Rows from block 12 of a small spectrogram enhancement model, named by matrix and row number. Rows with one number belong to one channel. Each number is 50 + 15 x the weight over its row's rms, rounded and kept within 0 to 99. All counts start at 0.
After each channel's rows are labels from the 100 clips, of 14848, where the channel reaches its highest value: "lies over" is the class under the peak. Only what is clearly more common there than usual is listed. The data: songs of 200 made-up bird species, synthesised, often over outdoor noise.
# convs0: first 3x3 conv (model.decb.0.1.convs.0.weight, 96x96x3x3, each kernel summed), inputs 0-95
# convs1: second 3x3 conv (model.decb.0.1.convs.1.weight, 96x96x3x3, transposed, each kernel summed), outputs 0-95

convs0.7:38 56 48 44 46 33 48 51 55 44 41 35 43 43 40 67 20 23 63 39 60 47 00 38 37 41 44 41 39 33 57 65 73 63 07 39 49 55 43 54 36 23 46 28 48 52 46 26 39 44 43 40 62 55 46 40 25 41 60 53 46 33 53 46 30 45 58 57 47 35 36 37 39 47 23 38 62 56 34 57 47 31 37 45 32 44 26 43 43 54 62 49 38 39 30 52
convs1.7:85 59 30 26 71 50 52 66 53 39 56 70 28 72 55 42 40 44 60 77 38 69 42 39 57 62 26 66 53 34 55 58 37 81 56 48 35 38 70 49 42 49 41 62 51 33 32 50 54 66 66 73 48 64 43 67 62 41 62 66 54 65 34 31 70 49 65 37 71 61 30 55 37 52 48 49 25 56 80 65 72 53 68 50 36 81 40 50 51 33 14 59 60 62 42 39
lies over: harsh note

convs0.26:66 46 29 10 62 30 38 37 72 30 32 53 38 38 40 24 52 28 48 77 78 59 35 49 54 54 43 43 40 29 48 68 38 60 53 55 44 63 45 45 27 44 15 53 44 44 58 50 78 43 36 54 61 24 53 43 43 62 57 71 43 60 65 38 43 42 39 29 49 51 68 43 59 58 42 40 56 73 40 17 56 47 44 34 73 28 54 28 44 33 54 67 56 84 67 61
convs1.26:30 34 55 68 13 63 16 64 12 51 65 36 73 50 57 55 26 46 49 45 41 42 25 52 49 38 73 50 44 76 26 34 54 46 28 58 51 21 59 52 72 30 63 37 46 47 40 42 16 36 64 52 32 74 47 41 58 57 41 63 65 47 51 58 40 40 57 49 49 37 53 49 43 37 35 72 67 50 30 42 54 25 57 63 35 29 37 49 23 43 48 53 38 26 56 44
lies over: harsh note

convs0.54:49 35 59 37 34 65 18 48 32 45 59 55 49 49 35 56 67 55 53 57 41 64 43 36 31 42 54 40 45 65 53 61 65 55 61 34 53 28 47 16 43 59 38 60 67 23 57 52 38 28 52 06 76 28 46 41 78 31 48 48 34 14 25 44 50 55 48 45 11 46 41 39 29 50 59 48 16 57 33 56 50 32 64 46 35 56 47 27 36 53 48 57 31 52 63 58
convs1.54:39 46 50 68 56 19 40 51 62 31 67 49 52 46 65 43 55 37 59 48 74 38 45 52 89 43 77 73 39 11 56 38 17 75 50 53 24 59 42 39 45 65 58 65 62 50 68 44 40 65 50 79 62 61 54 66 57 55 40 67 67 64 51 68 54 29 43 58 62 65 77 72 54 48 70 50 63 81 54 63 50 46 45 43 37 45 30 55 49 44 73 55 59 73 31 74
lies over: harsh note

convs0.53:25 61 86 46 32 23 61 63 76 58 43 19 21 50 43 76 58 34 52 62 62 57 47 54 32 52 57 38 42 60 56 65 68 64 32 42 67 48 58 45 30 45 38 33 63 60 38 55 47 29 15 50 78 48 41 60 47 64 69 66 47 58 54 43 19 33 57 74 56 44 42 60 57 36 40 51 44 58 32 77 50 22 61 70 58 49 39 26 53 77 36 41 37 33 42 59
convs1.53:50 49 32 43 75 52 64 48 43 47 47 69 38 85 39 32 58 75 78 49 45 30 52 54 87 82 48 76 78 44 40 54 36 67 74 39 52 57 31 35 60 64 31 64 31 46 70 57 51 66 77 30 29 33 40 68 78 34 49 43 35 48 56 23 38 55 40 44 26 60 35 56 32 47 58 31 40 49 53 68 42 48 34 31 46 69 42 44 42 41 33 46 47 50 43 41
lies over: harsh note

convs0.69:50 69 43 46 66 19 30 39 79 50 36 48 67 63 39 62 75 59 45 67 42 71 55 38 46 31 81 29 35 69 71 65 45 61 57 35 60 48 56 58 41 53 40 58 49 53 65 45 54 38 38 50 84 33 48 59 57 70 51 69 50 53 57 35 66 62 35 40 55 46 50 37 75 66 45 28 64 27 49 27 57 43 56 56 51 42 50 30 20 48 51 40 49 99 66 80
convs1.69:42 36 57 30 55 42 62 55 40 17 62 35 54 29 56 41 40 64 50 33 74 24 39 61 84 31 69 68 46 39 10 43 41 38 45 47 50 42 41 23 70 34 61 41 43 48 45 45 32 61 48 56 44 69 53 56 44 71 28 62 50 31 48 49 46 36 52 43 65 65 75 51 44 12 45 49 32 61 51 49 43 36 28 51 43 55 14 68 67 36 64 60 77 48 31 69
lies over: harsh note

convs0.18:45 58 53 39 13 62 51 39 47 53 30 37 31 33 51 26 54 34 51 34 47 28 18 39 29 37 49 62 47 19 36 33 54 27 31 46 57 60 45 31 36 51 40 62 57 62 56 67 67 44 36 70 47 37 48 38 35 67 35 35 50 45 30 56 32 29 54 58 53 40 55 36 37 40 43 46 53 46 20 43 28 41 17 45 39 23 37 09 46 46 45 52 43 76 28 70
convs1.18:73 56 60 44 69 42 21 64 45 59 59 53 38 46 75 39 36 13 47 50 42 32 38 83 23 46 57 53 25 60 63 39 68 71 45 76 45 51 59 54 36 36 71 50 68 53 38 53 55 28 62 28 53 61 49 51 49 28 71 68 76 69 36 67 34 58 37 69 51 58 54 49 58 56 40 75 50 49 45 60 60 44 89 72 45 47 60 68 70 44 28 56 38 32 36 39
lies over: no call

convs0.2:53 45 61 34 38 24 37 48 92 54 30 59 63 45 50 69 76 67 54 35 51 44 60 69 34 40 38 24 41 67 53 68 50 81 51 68 39 70 52 40 54 45 46 51 33 59 41 52 27 24 42 74 67 29 63 45 67 42 56 98 43 39 43 56 56 76 60 48 45 58 58 48 48 43 50 42 58 55 53 37 60 65 55 54 69 45 85 45 37 60 36 37 40 88 41 54
convs1.2:38 27 59 47 61 47 30 22 32 23 61 54 38 40 50 45 41 77 44 29 87 44 39 42 65 40 52 53 53 35 37 35 19 55 51 42 64 41 43 23 29 34 53 30 50 26 41 16 28 55 54 44 57 60 35 59 57 60 32 74 49 42 76 56 40 43 28 47 46 59 49 50 40 16 37 39 42 44 43 42 31 32 47 45 36 45 19 56 47 47 68 58 68 37 34 77
lies over: harsh note

convs0.95:47 32 44 57 77 39 66 55 62 43 60 37 43 51 45 17 44 47 49 42 53 30 68 60 46 53 21 58 39 46 48 36 39 53 77 63 30 67 70 26 49 46 33 43 61 34 31 68 49 25 32 69 42 27 55 72 33 05 32 68 56 58 55 55 67 19 64 54 54 34 37 47 39 51 39 54 79 26 47 56 50 48 76 51 71 67 47 40 61 35 50 23 56 52 43 68
convs1.95:40 35 61 99 34 71 35 32 32 71 69 67 32 62 49 80 56 53 32 39 51 53 41 32 74 53 39 38 56 55 57 56 34 45 53 61 69 50 37 61 62 59 60 44 62 27 71 26 49 68 86 51 62 47 51 61 65 60 39 38 45 42 47 49 46 48 27 37 42 56 46 41 59 67 43 42 59 54 57 56 53 51 31 52 27 74 28 53 49 54 89 57 44 43 78 57
lies over: harsh note

convs0.64:55 38 67 22 44 28 48 39 81 43 44 42 49 43 63 45 72 73 49 46 37 65 49 54 46 51 52 46 46 68 55 59 76 65 34 51 62 57 48 51 48 25 53 44 53 39 13 50 27 34 27 68 46 44 51 72 75 22 51 80 43 54 74 52 73 67 38 70 29 37 50 36 52 17 33 50 55 46 44 57 37 47 75 42 52 58 56 36 51 30 55 23 28 75 28 38
convs1.64:46 34 49 71 43 55 52 26 38 37 51 70 23 49 49 51 57 65 37 53 62 53 55 36 73 35 18 38 54 59 31 65 31 45 57 59 38 41 39 44 43 48 65 38 61 29 57 23 39 63 61 77 47 61 44 61 46 42 57 51 51 25 82 49 54 58 42 37 62 46 58 19 45 29 46 48 30 60 52 32 31 49 17 42 32 71 16 70 61 40 61 75 68 20 37 71
lies over: harsh note

convs0.49:37 43 41 56 28 39 48 31 41 55 16 40 43 18 42 41 49 46 37 27 50 35 21 28 17 44 56 25 59 35 28 36 34 32 24 32 58 53 32 34 21 26 44 41 44 68 54 56 61 36 29 69 44 48 46 35 47 53 39 36 44 33 33 45 51 38 57 37 49 32 43 64 50 39 11 43 56 48 43 44 36 37 36 43 49 16 36 41 33 47 36 48 50 61 34 72
convs1.49:46 54 60 60 76 37 32 45 54 55 52 53 40 24 65 35 21 16 41 56 46 41 27 87 26 49 55 38 34 49 52 29 75 56 27 64 53 49 42 46 68 25 75 19 73 59 50 38 47 28 41 43 55 49 59 63 44 57 39 57 67 57 58 60 39 50 26 60 53 41 56 39 63 54 27 72 48 51 36 76 67 29 59 80 45 32 41 49 55 33 62 46 43 30 45 26
lies over: no call

convs0.56:61 28 26 28 39 47 40 51 42 59 60 35 63 45 49 48 84 88 49 55 60 58 53 57 34 24 73 28 46 65 59 56 94 39 41 44 63 49 61 43 36 66 51 62 69 68 55 37 36 25 39 41 51 25 50 42 79 59 55 76 46 15 70 34 72 53 56 50 43 45 48 26 68 39 53 36 53 51 50 52 41 49 65 58 60 49 59 62 33 74 62 28 30 41 52 64
convs1.56:50 46 46 52 63 28 58 32 50 16 32 84 27 46 53 25 53 67 62 70 65 47 41 36 82 48 46 44 53 26 56 49 26 61 40 39 50 58 31 70 43 54 55 34 64 30 67 40 53 63 31 46 47 50 54 87 41 67 33 53 56 44 26 52 53 24 41 43 60 44 76 47 47 28 57 38 46 72 56 56 43 44 34 46 25 57 05 62 60 48 64 55 72 63 39 66
lies over: harsh note

convs0.79:65 25 20 17 41 82 25 70 50 62 48 51 71 50 57 39 57 76 64 67 43 56 59 54 51 43 33 58 25 34 25 47 22 47 51 54 22 56 47 32 51 36 38 51 40 52 34 52 60 54 30 61 47 40 51 55 53 23 51 63 48 39 88 51 71 33 73 30 41 50 46 55 53 53 40 17 62 55 62 42 62 49 43 29 77 59 56 17 48 38 56 53 47 70 55 36
convs1.79:23 68 67 93 17 28 20 51 41 59 38 63 37 41 47 64 46 35 39 55 32 55 49 39 33 48 45 32 51 44 72 54 61 55 46 50 88 51 41 45 54 41 58 32 75 43 78 53 60 40 57 38 57 72 49 39 45 70 52 58 50 70 42 55 41 34 09 55 22 16 57 59 49 68 41 57 61 49 36 44 57 35 68 56 36 44 45 33 32 53 51 56 39 44 69 66
lies over: no call

convs0.46:48 50 52 54 34 33 56 35 34 46 41 53 30 29 04 31 32 39 24 44 51 38 50 21 46 73 47 44 47 40 61 57 29 40 47 52 40 37 43 56 36 41 19 47 28 58 61 59 26 51 47 32 34 38 34 41 42 37 33 17 23 40 21 39 31 28 37 54 67 42 39 40 38 56 45 10 41 56 53 37 47 51 52 22 55 56 50 43 47 68 66 51 50 26 31 57
convs1.46:45 62 44 54 27 57 51 38 58 39 40 55 34 74 23 50 65 72 54 66 54 64 75 32 52 59 37 51 66 41 63 87 40 50 68 29 58 48 33 49 46 56 41 46 56 42 70 27 56 70 57 54 56 62 66 50 43 69 28 31 21 32 40 25 47 44 33 43 52 61 63 71 40 54 47 20 44 63 41 49 44 57 43 40 20 48 49 43 37 51 65 61 67 66 72 99
lies over: no call

convs0.16:54 47 58 25 31 43 37 55 50 59 47 41 16 52 38 72 58 35 60 41 52 82 38 56 46 09 59 34 30 62 79 74 45 44 50 51 80 42 74 70 44 51 40 58 54 49 59 60 37 36 59 57 82 57 51 58 49 60 82 77 49 43 48 47 22 52 72 71 66 54 49 27 73 45 62 56 29 63 33 23 55 24 47 54 60 43 49 54 47 31 46 67 38 56 48 59
convs1.16:54 31 32 24 67 55 58 26 50 10 34 76 64 43 49 30 37 98 75 45 68 33 37 67 70 43 44 53 55 51 53 33 49 51 50 48 46 48 43 46 44 59 40 51 26 30 23 47 21 68 57 41 26 53 64 46 56 58 30 36 40 29 61 42 47 44 46 44 61 64 64 53 35 38 64 37 31 40 37 66 48 43 46 49 35 44 30 64 19 75 64 62 56 37 50 33
lies over: harsh note

convs0.91:46 49 36 29 65 45 68 52 87 51 38 56 66 42 52 21 66 69 49 51 52 47 67 66 41 60 45 59 53 37 45 39 78 75 42 53 42 80 55 54 42 41 54 38 37 39 41 52 42 37 44 89 28 40 49 75 46 23 30 82 47 56 81 55 81 50 54 62 44 41 52 53 53 42 43 40 87 57 58 56 36 39 55 45 66 50 65 44 29 42 55 30 52 87 30 58
convs1.91:53 30 50 65 34 62 40 35 29 58 58 76 30 70 46 78 65 63 33 57 65 58 53 28 58 44 38 34 61 86 60 61 32 50 52 56 51 37 55 58 35 42 69 31 59 27 58 19 44 66 63 60 45 48 40 62 59 43 59 69 51 49 56 52 41 55 15 35 32 37 44 14 52 41 32 40 37 50 55 40 27 34 37 37 25 70 27 67 68 49 53 62 72 26 58 66
lies over: harsh note